A small image classifier, trained from scratch.
Model: 3.25M parameters, 32-pixel images, arch xception, depths [4, 4, 4, 4].
Training: muon at rate 0.019, batches of 256, held-out accuracy 96%.
Rows from block 8 of a small image classifier, named by matrix and row number. Rows with one number belong to one channel. Each number is 128 + 32 x the weight over its row's rms, rounded and kept within 0 to 255. All counts start at 0.
After each channel's rows are labels from the 100 images, of 14848, where the channel reaches its highest value: "responds to" is what is common among them. Only what is clearly more common there than usual is listed. The data: reaction-diffusion patterns (Gray-Scott).
# convs1: first pointwise conv (model.blocks.8.convs.1.weight, 288x160x1x1), inputs 0-159
# convs3: second pointwise conv (model.blocks.8.convs.3.weight, 288x288x1x1, transposed), outputs 0-143

convs1.228 [133 138 124 162 121 137 120  90 129  87 213  79 214  72  31 129 142 137 145 109 108 139 103  74 142 110 115 163  99 174 140 110 116 131 134 177  77 118  83 115 119 165 120  94 145 179 137 129 150 165 143 109 129 149 107 126  65 135 178 122  77 135 121 115 104 171  97 123 109 121 132 170 144  92  92 135 134  67 147 122 114 155 127  99  98  98 200 100 103 124 169 150 146 125  48 102 116  92 123 163 122 139 102 157 109 108 117 105 128 157 139 108  87 119 198 153  42 122 143 113 133 137 184  71 150 169 182 128  92  96 111 117 147 177 170 107 141 146  72  97 185 117 172 122 150 154 128 155 132 146  98 111  84  81 142 164 119 143 124 124]
convs3.228 [105 102  91  83 143 108  75 117 147 149 145 137 191 169 152 116 251 121 131 131 103 188 145 117 138 103 189 132 116 148  94 150  85  96 163 152 115 112 105 134 135 114  85 132 146  91  92 130 108  53 130 146 110 121 103 139 176  78 160 169  83 139 151 144  89 137 117 102 133 199  91 101  69 132  93  97 102 115 123 153 125 146  87 110 136 105 126 115 152 162 139 112 129 166 152 141 127 125 137  88 177 137  79 106  64  79  84  86 160  66 101  98 118 157 141 140  86 107 197 154 135 118 164 121 115  93 104 109 126 117 113 159 134 152  88 213 114  74 165 149 133 104 113 199]
responds to: feed 0.078 kill 0.061; feed 0.058 kill 0.065

convs1.267 [145 118 121 132 154 149  97 119  51 127 168 158 117 116 150 185  94 141 144 121 134 185 117 145 125  68  69  98 160 135 143 115 130 100 116 127  83 176 154 108 115 160 116 133  68 126 146 124 135 130 100 169 110  81 122  57 119 192 113 125 102 140  84 183 101 131  77 119 202 158 112 164 134 132 165 119 138 136 131 128  61 108 147 103 141 127 114 116 219 118  83  90 172 102 146 156 156 132 123 131 167  48 117 127 153  73 151 115 106  82 142  85 133  95  91 150 146 152  99 113 210  98 171 138 163  85 114 202 147 150 109 110 139 149 136 114 158 182 188 155  98 127 153 118 172 132 106  83 146 135 138 116 115 145  95 119 144 121  66 183]
convs3.267 [147 149 156 187 126 156  98  90 159  88 142 151 111  79 119 132 160 152 105 142 161 127  98 147  77 139 104 121 163 155  94 168 104 104 109 125  92  95 142 221 122 127 155 138 161  36 135 149 127 122  99  72 126  94 112 114 166  89 110 117 151 170 129  97 106  89  90 113 133 146 153 114 155 124 106 133 127 191 142 139  91 101 149  84 126  95 123 123 139 176 151  89 145 125 114 117 160 173 108 168  84 124 131 114  67  78 109 127  76  96  98 105 120 201 146 154 148  89 156 139 118 145 119  73 112 145  90 125 145 149 122 183  88 131 173 108 180 131 129  81  85 112  91 130]
responds to: feed 0.026 kill 0.055

convs1.22 [139  84 115  94  71 135 151 124 137 184 128 130 191 198 168 125 120 107  90 118 118 188 122 100 178 156 155 173 156 117 135 147 111  95 151 137 132 130 176 134 133 105 150 133 111 164 115 186 138 157 154 152 108  98  65 176 130 106 138 122 151 148  86 116  99  81 182 151 161  67 129 152 133  94 135 157 126  92 192  94 110 119 134 127 124 107 106 108  76 236 141 116  84 186 146 156 118 182 101 126 132  90 161  91 139 114 134 158 143 104 112 108 103 141 149 173 215 169  78 115 135 109 191 143  83 152 129 116 154  97 210 127  90 117 187  83 154 114 145 114 136 120 127 132 122 120 146 130 111 145  49 108 114 153 138 164  98 142 116  89]
convs3.22 [145 109 136 109 150 118  80 117  88 124 100 176  59 177  86 123  89  94 132 154 115 136 109 120 156 106 194 126 100  96 108 122  99  65 115 107 114  90  66 112 243 161 136  90 174  91 155  65 144 180 162 154 195  84 132 136 113 130 130  95 119 132 130 136 120 189 154  98 153 125 107 161  98 132 138 122 150 101 155 178 104  99 158 105  90 105  91 120 128 124 125 137 165 134 131 181 103 113  68 124 110  80 128 128  94 208 119 165 126 144 164 124 106 192 134 125 135 136  93  63 136  89 143 118  82 128 132 156 114  86 169  83 135  90 146  84 129 153 108 132 113 116  78 115]
responds to: feed 0.034 kill 0.0618

convs1.120 [126 139 109 162  94  86 193 146  88 180 119 133 120 109 160 130 118 113 172  85  50 146 177 108 107 141 156 104 166 204  98  99 129 110 162  90 157 111 117 116 147 134 174 130 185  92 181 115  97 105 101 130 182  99 136 100 131 183 116 155  66  89 103 145 194 169  75 114 162 129  94 138 167 135 123 126 112 131 113 101  91 115 100 143 134 123 125 117 131 130 142 114 114 126 119 101  94  90 122 159 145 135 113 160 105 150 117 162 135 132 148  87 148 132 152 155 122 144  56 140 179 111 164  74  72 122 126  75 164 138 148 154 144 157 120 148 115 114  90  26  88 140 119 115 162 210 105 114 118 120 160  88 139 126 156 216  75  66 116 128]
convs3.120 [167 149  99  97  91 146 120 148 128 133  64 122 135 147  85 178 187  93 101 155 148 110 134  89 170 156 193 108  92 118 109 115 157 111 141 130 133 136 110  86 156 127 125 130 120 131 111 195 127 110 145 114 156 124 117  90 117  85 150  53  70 169 105 113 162 122 136 125 154  93 125 131  92 161 140 108 119 142 121 141 148 103 128 193 127 157 168 110 156 202 157 134 159 144 104 160 111 118 108 150 132 131  90 131 116 114 178  95 109 151 158 111 117 144 103 120  92 133 115 110 108 192 172 100 101 115 160 130 112 129 130 156 124 127  99 147 150  97 123 162 108 105 148  54]
responds to: feed 0.046 kill 0.063

convs1.32 [140  93 140 114  79 116 189 134 140  97 106 145 170 103 122 151 165 130 106 142 129 119 135 123 106 104  92 110 127 120 158 110 127 124 110 166 118 105 164 126 105 150  93 142 135 165 114 146  82 155  83 126  97 158 143  96 108 110 142 154 108  98 127 166  83 135 136 110 132  93  95 107 139 100 123  63  78 120 158 171  82 142 122 127 158 144 157 167 113 159  50  81  43 146  97  99 169 155 139 140 192 185  87 152 222 141 130 159 137  69 158  99 138 168 120  79 154 118 110 129 138 190 168 126 186 122 129 193 124 231 175 142 143 121  90  87 129 139 101 117 127 144 120 127  78 151 160  36 142 166 134 143 126  86 117 106 151 171 157 109]
convs3.32 [110 142 157  58 112 206 117 125 120 145 170  85 120 127  99 155 107 156  70 176 136  99 161 136 155  90  86 113 105  97 133 171 159 155  97 124 110 133 107  99 109  98  62 143 104  31  99 126 134 148 149 114  94 179 108 113 120  81 101 173 158 147 112  88  60 106 159 180 135 218  80 144 142 125 158 147 123  90 136 102 139 175 145 106 105 162 126  72 116 178 122 150 163  93 147  78 126 144 148 122 173 153  79  67 111 100 157 117 143 122 134 149 184 133 172 118  81 110 169 149 107 191 116 100 175 131 156 144 123 148 149 103 160 130  97  80 141 157  81 146  45  87 142 123]
responds to: feed 0.026 kill 0.055; feed 0.018 kill 0.051

convs1.158 [180 132 124 173 155 164 106 158 163  96 116 127 130 149 119 115 109  73 126 164 131 109 142 159 112 141  83 143  67 128 135 139 110 105  96 160 123 231 110 190 121 149 122  97  77 101 103 169 117 113 126 131 145  97 134 107 117 145  95 109 142 112  88 118 146 155 134 131 189  91 145 155 127 144 221 175 118 124 114 103 172 119 110  99  98 111 112 133 119 130 122  97 151  63 179 111 134 130  98 108 173 148  96 198 127 176 112 116 154 180  63 117 144 109 170  61 189  73 161 147 120 158 113  74 123 142 129 157 113 110 103  88  80 145 178  85  90 193 158 180 142 168 105 156 166 155 132  97 133 113 186 165 124  85 121 182 133 146 128 125]
convs3.158 [173 101 203 168  69 143  71 140 193  83  63 135 171 158 146 119 146 142 160 113 147 145 124 148 197 174 115 107 176 121 170 102 156 150 154  89 186 130 122 148  95 109 150 159 179 160 104 105 133 104 110 153 179 111 157 148 148 167  69 131  84  67 131 198 140 131 122 101 138 121 137 177 148 192 132 152  94 127 108 125 128 100 137 163 124 146  98  90 154 184 164 139  43 129 109 158 113 118 150 117 218 101 116 123 107 127 134 133 122  96 169 132  94 122 166 156  83 163  97 152 165  95 190 127 185 157 170  92 173 131  99 100 178 117  77 148 150 137 104 144 129 141 160 100]
responds to: feed 0.046 kill 0.063

convs1.70 [112 169  85 109 123 127 121 142 121 128 130 112  92  58  72 167 114 113 180 132 171  83  93 140  61 144 155 146 141 189  54 120 107 131  93 109 127 173  37 171  73 144 129 129  83 124 114  88 143  98 124 145 128 184 135 113 129 158 155  85 153 185 115 102 110 146 176 138 122 130 131 136 195 117 142 167 119 126  92 137 146 135 166 122 118  87 153  98 113  83 163 186  93 133  63 161 139 109  86 156 115 127  78 125 142 120 140 136 149 151 178  97 123 146 152  66 104  98 142 155 123 133 168 133  93 156  99 140 118 107  90 157 112 162 142 160 153 116 138 146 194 138  50 137  85  51 111 104 129 131 192  78 163 157 117 162  90 146 154 136]
convs3.70 [133 117 137 124 159 120 141 119 113  71 165  63 174  90 131  96 109 168 189 151  82 174  90 142  96 130 171 137  96 145  90 198 110  95 171  86 101 209 158  67 158 119 111 130 152 146 137  93 126 113  83 123 100 133  81  94 104 130 109 179 149 112 104 100  98 117 143 180 139 145 181  96  88  77  98  29 186 142 113  99 119 107 149 137 150 102  60 118  86  39 186 145 126 153 136  76 140 147 119 161 153 175 134 124 124 116 102 142 144 115 214 151 116 154 122 116 131 149 101  92 145 169 149 117 110 112 182  79 105 114 123 132 132 101 141 121 167  70 104 178  78 167 145 125]
responds to: feed 0.078 kill 0.061

convs1.220 [104 150 136 144 149 147 168 104 126 134 135  85 200 144 129 105 169 150 120  80  95  60 137 141 118 119 100 125 166  98 124 108 113  95 166 112 105 124  57 114  69 149 115 157 124 109 138  98  84 155 105 111 144 159 187 189  82 145  70  94 168 192 133 146 136 110 118 143 115 115 148  36  82 122 150 112  63 151 150 100  92 127 140 157  96 147 175 133 120 122  91 136  77 118 100  90 103 142 101 126 138 176 103 145  96 138 148 128 104 100  90 124 138 112 175 158 151  93 155 142 172 139 127 192 126 178 111 108 187 199 217 141 138 114 151 120 103 132  39 153 102 174 120 138 124 148 101 119 104 111 134 117  82  99 172  80  89 114 124 100]
convs3.220 [122  88 129 142 103 136 145 175 157 150 142 123 127 165 115  79 136  75  93 122 162 137  95 114 140 143  93  68 113 165 207 121 176  83 122 159 182 142  75 153 151  73 135 101 149 132  99  61 164  73  93 141 129 109 149  84 155 118 103 172 153 175 111  74 123 110 183 168 142 166 117 120 133 102  72 102 143 164 117  96 104 129 196 144  99  79 151 160 142 185 212 161 164 125 136 100 155 156  82 114 132 140 141 142 172 142 138 116 140 157 130  58 119 109 110  95 129 202 154 177 152 160 169 152 121 147 121 124  99   8 122 112 138 133 108 139 117  63 178 156 163 150 122 106]
responds to: feed 0.014 kill 0.047; feed 0.078 kill 0.061

convs1.114 [157 120 159 114 126  85 131 116  93 137 113 125 107 169 129 204 170 200 109 135 119 120 155  97 123  69 106  73 169 113 145 146 153 126 139  61 135  81 132 114  83  98 122  89  92 132 142 166 140  27 136 103 131 116 127 135 104 120 101  88 211 131  98 153 108 120 150  82  63 191  90 139 141 159 162 142 118  98 137  95 171 137  97 134 111 138 109 137 124 122  95 109 117 134  81 143 116  42 135 152 161 198 112 126 107  98 121 140 159 131  97 135 164 125 155 119 131  52  83  79 107 103 157 188 119  54 130  88 152 183  59 163 131 112 105 124 151 111 103  97 141 200 159 109 131  97 119  78 139 120 160 111 111 121 133 116 118 145 112 107]
convs3.114 [150 150 126 173 147  97  91 115 116 147 154 120 112 102  89  58 138  84 157 102 155 143 125 116 107 121 115  88 175 116 133 163 124 160 107 117  99 130 115 132 203 112  34 143 143 139  81  90 167 145 132 141 144 187 143 145 100  32  99 177 126 118 158 159 162  67 178 172 184  60 170 112 137  81 167 108 172 167 147 109 145  94  89 118 178 151 143 134 122 118  99 120 119 130 120 106 104 128 161 160 135 186 118 127  88  89  72 142 106 187 104 111 163  94 136 119 182  75 137 151 164  85  69 120 125 123 172 126 102 157 162 182  58 174 119 124  92 152  97 147 110 131  96 100]
responds to: feed 0.078 kill 0.061

convs1.1 [115 125 140  92  88 149 136 131 129 125 188 104  77 132 173 183 106 165 120 160 106 158 103 200 172 115 128 141  92 105 198 100 101 116 171 130 121 120 143 148 157 118 141 166 146 128 103 153 166  95 132 135 153 101 184  88 147 183 167 167 111 148 104 144  91 148 135 153 125 151 124  95 126 105  81 153 158 227 125 114 148  60 146 149 142  68 130 152 127 155 163  64  65 120 188  97 125 126 156 117 117  83 116  90 157 109  94 139 113  80 134 132 115 163 104 152 123 179 186  95 111 104 155 182 126  84 161 149 108  97 129 132 126 124 102 130  71 170 119 154 150 121 173 151  97  85  86 133 133 161  91 123 134 134 138  66  79 150 118  38]
convs3.1 [125  86 120 118  98 117 145  90 134  96 120 146  90  82 102 122 179 114  33  68  91 157  99 130 146  82 185 184 130  88 149 129 141 126 188 133 153 112  78 151  99  81 135 129 104 141 120 146 128 167  85 164 134 204  88 150 123 115 128 123  86  98 137 112 156 186 160 106  99  92 111 122 102 108 191 133  87 116 139 140  89 187 125 135  92 173 155  89 104 200 121 206 147 112 119  97 132 141  86 128 111 189  82 115 106 136 146 125 110 137 149  79  80 149  98 142 152 129 109 119  89 115 154 157 116 112  86 172  64 121  78 108 125 180 119 177 153 109 131 129 174 128 131  98]
responds to: feed 0.034 kill 0.0618

convs1.37 [109 145 148 118  94  93  86 196 136  81 181 207 132 182 133  41 124 142  83 116  88 100 148 132 169 165 161 137 148 177 105 123 147 126 112  86 158 116 158  53 152 120 125 138 105 126 101 206 126 128 114  55 133 117  93 117  84 157 151 175 195 126  83 101 113 143 126 164 116 128 128 146 172 204 108 155 105  56 159 124 143  93  82 140 138 146 154 128  99  93 126  86 119 116  58 183 160 113 123 124  98 129 153 105 114 107 132 150 126  72 135 150 136 154  69 120 117 182  91 175 182  94  71 114 148 169  99 145 136 127 113 162 133 133 109 153 120 153 203 126 127  92 137 111  98 115 138 156 107 110 102 131  82 110 137 146 116 110 152 128]
convs3.37 [140 187  88 168  80 129 141 155 143  73  70 126 165 128 115 123 122 123 107 163 178 177 104 178 115 145 104 158 136 169 169 154 144 150  87 123  71  83 134  80 130 168 114 131  86  64 161 126 158 165 164 164 130  94 128 162  83 116 153 131 140  91 139 135 141 116  95 135 128 181 126  94 129 152 117  80 113  81 149 185 145  59 154 145  86 103 160 104 106 111 136 142 123 150  91 104 139 159  91 125 122 104 146 134 151  98 119 120 148 158 150 133 126 164 201 126 165 101 147 151 102 148  83  49  88 118 168 134 202 117 153 164 178 144 150 139 168  68 139 151 163 188 173  68]
responds to: feed 0.018 kill 0.051; feed 0.078 kill 0.061

convs1.197 [155 103 118 211 159 127 173 171 144 110 166 195 129  72 142 131 128 168 115 128 171 131 225  99 148 139 123 126 127 109 151 157 162 162 142 138  53 161 113  71 169 164 123  98 115 137 138 111 168 144 138 111 139 108 124 129 125 143  77 139 185 138 133 148 144 128 115 106 125 117 114 166 163 156 116  86 102 144 137 114 124 123 125  94 105 136 112 131 227 149 113 173 141 154  84  90 186  74 107 194  78  51 108  93 229 136 122 163 107 136 171 150 115 150 163 133 147 101 163  96 125 121 158 131 150  98 131 144 145 150 114  28  89 142  86 105 128 126 178 103 148 100 151 125 155 100 131 139 139  91 155 122 135 131 129 165 141  82 114 121]
convs3.197 [128  88 101  73  93 116  80 157 102 126 132 131 101 190  95  89 136 115 164 116 103 108 109 116  98  97  99  85 147 164 140 118 141 149 136 145  85 147 123 156  95 125  92 129 192 123 189 112 124 141 142 124  70 138 182 178 149 126 110 121 183 162 139 148 105 124 177  54 182 112 158 124 129 142 104 144 142 202 125  94 132 122 108 153 126 111  58 136 160 136 119 131 186  52 132  59 123  77 160 133 129 134 130  60 125 131 158 122 139 156 158 158 106 128  79 117  43 120  84 134 122 171  50 144 182 150 183 123 175  75 112 123 129 112 145  96 153 145 178 193 210 141 229 130]
responds to: feed 0.026 kill 0.055

convs1.79 [111 119 162  76 137  84 137 100  94 143 128 130 177 123 108  87 131 180 156 136 106 102 118  97 120 118 112 153 119 129 141 137  73 180 134 115 101  87 144 108  77 105 117 158 116 189 121 146 168 128 138  93 164  72  86  93 138 174 112 136 120 143 116 136 110 156  89 119 147 133 159 155 106  45  91 116 195 156 140 160 101 128  95  69  45  96 145 150 176  85 170 122 145 108 167 155 123 101 169 134 139 129 132 131  61 125 157 118 117  77 136 135 163  89  92  90 147 135 148 109 153 144 203 156 159  89 218 111 160 197 120 178  71 117 153 151 147 169  90 158 140  99 175  77 139 106 127 208 103 116 112 132 159 134 154 123 142 111 101 112]
convs3.79 [164 131 119 180 156 142 109 159 115 115 117 146 166 133 130  89 163 105 196 143 135 119  87 158 179 115 137 108 136 117 114 111 111 130 131 122 116 122 129 107  86  78 132 168 123 129 117 133 194 122 168 129 133 151 115 167 116 128 173 139 125 145 110 144 175  88 131  71  64 109 178  51 129 136 142 133 146 143 120  93 174  75 106 175 134 205 158 169 101 188 146 173 149 101 133 153 148 122  84  93  93 141 142 101 104 180 155 133  88 112 114 113 135 102 103  90 119 134 166 173 149 127  86 134 119  97 133 170 177 112 152 143 143 122  93  93 127  78  70 129 151 133  98 100]
responds to: feed 0.078 kill 0.061; stretched

convs1.156 [106 105 149 150 185 145 137 175 161  63  95 138  96 107  74 117 152 114 130 121 138 118 115 172 157 155 132 119 109  77 130 112 100 125 126 164 146 139 147  99 128 110  94 146 131 148 160 150 130  79 140 123 154  73 122 167 251 103 185 117 125 117 103 120 143 133 200 167 136  99 133 173 156 177 126 151 116  98 145 140 133 158 105 111 141 173 103 124 181  99 150 138 152 135 151 117 131  91 100 119 158 136 132 168 166  69 142 124  84 187  97 127 127 172 159 120 160 173 115 175 143 211 113 127 143 149 158  79 137 187 138 115 100 114 168 119 129 171 128 172 149 146 135 237 141 105 126 162 197  99 123  72 126 149  63 121  86 127 115 139]
convs3.156 [129 169 104 112 105  88 145 145 109 111 158 161 175 161 185 130  96  80 143 178 122 163 137 142 106 142 151 131 135 136 126 187  78 123 146 135 155 179 132  92 155  83  90 117 111 163 121  94 155 161 117 198  96 151 142 130 158 154 106 132 140  92 133 154 122 130 116 131 179  75 134 204 170  90 155 173  62 149 163 135 141 101 123 111  62 131 135 175 121  71 134  90 131 142 154  65 103 148 135 106 151 168 146  97 128 121 184 120 164 171 122 117 146 138  63 110 147 181  86 178  77 132  61 122 129 131 116 127 109 107  45 139 124 130 111 131  95 134 170 122 100 159 112 161]
responds to: feed 0.046 kill 0.063

convs1.55 [112  62 141 121 141 102 120 131 163  83 199 108 148 100 110 126 135  89  82 144 148 147 150 124  88  63 141 133 132 109 155 161 143 164 105 100 135 166 130 140 112 135 156 112 123  60  93  65  83 128 126 127 124 104 143 151 149 171 114  94 115 134 148 179 143 149 136  90 175 121 156  93 195  34 114 143  97 109  85 142 124 100 194 153 117  93 181 137 165 164 115 141  62 109 138 112 131  90 168 115 146 197 150  91  59 104 125 139 133 160 105  99 117 112 118 124 127 156 157 139 101 101 157  81 121 117  86 150 108 115 130 131  82 119 114 116 111 136 129 163 121 112  74 152  74 145  19 101 104  82 198  85 151  97 108  85 135 139 131 175]
convs3.55 [ 77 127 146 142 131 132 151 152 176 121 127 114 138 120 120 140 145 178 171 178 118 108 114 106 161 117 173 122 242 125 128 127 142 140 154  71 156 226 111 130  94 122 152 119 130 112 160 122 159 140 143 163 118 121  81 155 125 165 132 177 105 195 195 113 167 158 182 152 164 161 120 142 101 125 119 120 153 178 137 141 130 171 157 123  51 103 132 133 115 146 140 130 135 144 140  92  99 113 122 119  58 143 151 176 159 109 188 107 171 116 179 138 140  65 159 133 157 188 137  61 153 128  94 103 114 154 123 182  92  90  88 128 128 121 166 133  71 144 180 149 137 112 121 107]
responds to: feed 0.018 kill 0.051

convs1.112 [142 101  67 155  96 170 190 104 126  90 141 143 197 154 149 108 119 138 187 157  87 127  84 132  94  76 145 144 139 125 187 124 193  69 200  82 154 155 158  94 142 117 144 105 162  98  89 131  86 115 117 142 103  49 156 103 184 153  86 152 126 161 131 147 150 163 119 149  77 128 113  84 153 163 132 138 142 168 107  87 101 160 116 104 132 138 120 140 120 101  90 152 142 111 124 126 149 107 160 136 152 149 102 147 207  98 107 105 137  96 124  95 119 121 118 121  73 113 138 198 120  94 135  96 112  66 134 188 176  97  89 165 116 156 127 115 106 136 132 107 149 121 115 189  50 124 154  65 171 119 188 139 113 117 146 146 112 102 129  73]
convs3.112 [167 103 140 140 102 134 204 117 118 133 146  43 126 132 135 127 172 134 138 108 193 149 109  96 147  91 147 126 119  98 159 125 144 103  53 158 117 114 131  94 167 111 172  50 160 116  54 142 130 117 171  97 145 154 165 149 118  95 127 161 133 108 138 132 136 136 144  43 115 110  70 168 111 112  71 104 118  97 160 231 140 140 116  72 175 131 128 191 102 126 172 105 121 150 165 105 134 141 148 148  62 147 169 123 194 101 173 157  98 136  98 138 111 156  93 117 163 172  92 131 156 113  54 128 137 132 165 195  96 115 179 100 107 135 134  88 151 104 147 112 126 101 148 139]
responds to: feed 0.026 kill 0.055

convs1.162 [137 104  88 115  78 140  91 126 115 134 115  84  79 113  94  51 163 140 144  95 169 141  96 118  90 137 111 200 133 167 162  89 118 130 156  67  98 125  94 149 139 156 158 146 173 215  89 126  82 156 152 139 147 144 104 187 135  98 133 136  87 122  98 182  89 159 121 133 242 144 162 140 102 142  88  95 173 161 178 125 130  82 122 110  60 123 155  91 152 110 124 114 128 150  93 107 116  63 158 142 148 133  74 111 126  75 129 135 142 101 106 145 182 112 145 128 102 110 129 124 199 136 106 126 109 121 135 129 140  84 129  96  97 113 172  80 206 106  70 150 153 157 115 148 122  99 107 149  74 144 117  83 120 112 143 156 128 102 141 110]
convs3.162 [135 170 149 151 148 190 166 129  98 124 186  88 163 161 104 131  58 165 132  70 106 113 134 107 142 129 190 131 140 126 126 121  87 115 160 122 120 124 134 145 134 220  98 124 128 105 141  93 116  62 105 146 172 103  80 151 133 124 125 104 124 105 152 117 101 192 199 120 123 126 110 140 185 100 129 177 173  49 135  80 116  75 120 177 105  92 119 133  82 161 150 126 108 155 149 139 118 132 132 172 123 103  90 139 124 123  63 208 116 158 116  99 125 148 118  90 137 208 172 101 156 189 139 156  82 177 105 109 110 119 100 122 137 117 125 123 151 117 111 142 130 102 150 157]
responds to: feed 0.046 kill 0.063

convs1.272 [127  83 130 150  85 141 127  96 155 141 152 115 114 114 172 161 142  90 143 130 126 147 122 156 103 103  99 167 130 126 136 146  83 129 139  82 167  65 128 130 165 164 112 157 178 124 131  83 124 106  90 147 117 159  98 132  63 119 182 135 111 100 106 102 123 139 153 162 155 151 127  97 133  44 138 132 206 126  90 110 163 139 162 128 125  77 142  73 166 164  92 155  66 170 161 162 120 119 131 157 125 107 132  48  87 169 100 110 145 143 122 152 203 140 109 123  82 153 120 141 217 158 131  95 162 149  74 145 128  65 144 165 102  77 112 126  96 142 157 136  85 107 157 147 112 167 151 157  95 124  93 213 144  94 171 131 142  67 163  95]
convs3.272 [ 72 158  93   4 133 229 101 148  76  63 108 142 100 143 103 117 148 140 146 141  79  82 124 137  91  63 137 131  63 121 157 191 105 136 131 113 156 125 134 152 122 193 137  45 116 169 161 136 135 128 121  91 151 143 120 157 125 155  59  99 110  73 114  88 158 131 155 137 113 143 152  88 115 120 154 119 150 124 146 134 142 125 106  59 152  82 145 107 125 138 181  63 139  87 132 120 161  63 131 154 139 185 152 118 184 185 106  83  69 117 103 137 112 125 105 110 140 140 122 163  83 106 150 167 152 126 116 134 116 155 109 201 154 214 141 169 140  94  97 171 141 108 138 115]
responds to: feed 0.046 kill 0.063

convs1.151 [ 93  96 121 102 119 128 146 145 112 125  43 137 152  98  94 141  57 113 119 185 129 161 166 114 121 107 109  77  98 127 147 111 141 114  89 163 120 123 101 136  79 146 141 170 128  56 110 144 149 114 105 122 173 136  99 120 174 140 103 145 172 141  87 157 138  63 138 109  94  85 151  69 100 132 133 154 203 147 118 172 152 156 156 107 182 170  67 165  87 142 175  97 188 119 130 124 167  81 101 132 126 139 117 159  69 130 151 150 140 115 139 145 140 122 100  77 137 107 153 138  54 154 120 187 131  85 137 118  96 178 113 124  80 132 173 110 122 108 145 149 155 148 119  96  98 127 149 122 211 117  17 120 140 158  96 105 111  96 133 153]
convs3.151 [200 153 117 129 142 116 143 151  97 125 156 166 145 182  88 183 114 164  74 100  92 116 143  78 129  92 212 163  96 108  64 130  61 156 198  85 158  99 139 127 112 120 106 148  92 140 168 173 130 150  82 176 169 119 190 110 123 141 132 144 179 135 148 143 145 164  94 103 136 126 161 142 132 160 109 184 126 124 151 112  90 100  84 198 203  99  98 153  95  71 171 120 159 114 157 167 147 157 131 167 161 162 134 132  82 120 151 173  94 125 129 150 150  96 137 113 142  92  93 110 144 122 165 103 105  99  80 104 106  87  83 135 130  99 142  93 113 159 172 107 132 117 116 150]
responds to: feed 0.046 kill 0.063

convs1.284 [133 110 145  97 148 199 150 133 152  92 129  92 133 126 148  71 118 141  84 113  89 115  84 141 203 137 123 153 164 204 165 126 127 131 101 148 135 161  75  84 184 155 120 158  89  91 156 120  37  97 120 131 100 105 143 134 108 134 163 148 165 184  98 157 140 116 168 162 111 108 150 153 168 139 144 143  95 117 205 111 119 104 136 182  87 103  92 138 177 112 150 155 147 148 101 129 148 118 138  99 124 104 110 142  82 136 125 133 127 122 192 126 178  75 131 169 180 121 115 116 147 120 124 104 121  89 116 113 162 109 116 160 133 142 150 160 114 140 147  62 168 111 142 138  46 115 110  67 162 212  97 197 116  82 129 192 156 106 135 142]
convs3.284 [ 71 115  99 165 139 139 162 130 149  65 145 120 168 181 136 117 154  70 141 138 160 134 111 119 124 119 146 133 102  20 104  95 129 161 107 122 152 106 151 107 123  77 125 111  88 115 135  91 174 151 128 147 114  70 100 138  97 173  81  89 112 111  98 155 100 160 129 114 171 117 155 164 123 130  99 158 173 117 116  95 146  81 115 195 153 118 129 184 111 160  79 106  72  85 140 164  99  62  46  95 131 145  96 111 142  69 110 133 143  97  78 121  96 161 131 125 102  87  96 131 173 123 122 150 160 121 129  85 100 101  95 119 100 149 107  76 110  99 144 179 140 101 104 110]
responds to: feed 0.018 kill 0.051; feed 0.078 kill 0.061

convs1.132 [126 110 109 153 167  99  67 118 165 181  96 123  89 126 170 185 103 143 137 104 127 107 135 162 123 212 105 139 193  98 151  74 142 116 143 124 136 132 131 135  80 122 132 120 156  66 159 131 167 120 140 124 121 120 150 121 100 141  94 134 134 162 112 107 163 114 102 119  37 113 125 138 186  33 156 117 164 118 108 157  99 122 127 150  68 121 126 107 120  89 121 128 153 135 183 105  59  80 150 128  96  77 143  93 109 149 119 172 116 159 145 110 116  58 146 173 116 121 103 127 201 119 151 137 110 145 113 103 189 165 141 177 113  69 148 113 132 101 174 130 207 129  89 171 120 175 114 163 104  97 165 139 196 176 110 155 127 125 114 117]
convs3.132 [144 107 145 160 109  99 120 105 124 103  99  79 180 134  90 134 146 109  83 128 119 114  92 117 142 114 131 125 168 159  92 105 109 161 112  94 140 174 117 201 142  95  59 135 185 188  82 174 175 162  97  32 130 110 164 100 105 100 147 136  51 118 142 127 114 163 152 120 137 134 159 172 181 181 132 103 130 163 126 160 151 117 127 134 122 110 117  96 154 107 150  87 122 172 124 191 129 129  69 138 163 157  87 189  76 166  96 144  97 126 143 124 118 142 111 136 135  58 122 132 157 143 148 160 111  98 137 115  12 129 118 128 126 166 123 134 103 121 122  72  98 135 120 109]
responds to: feed 0.037 kill 0.06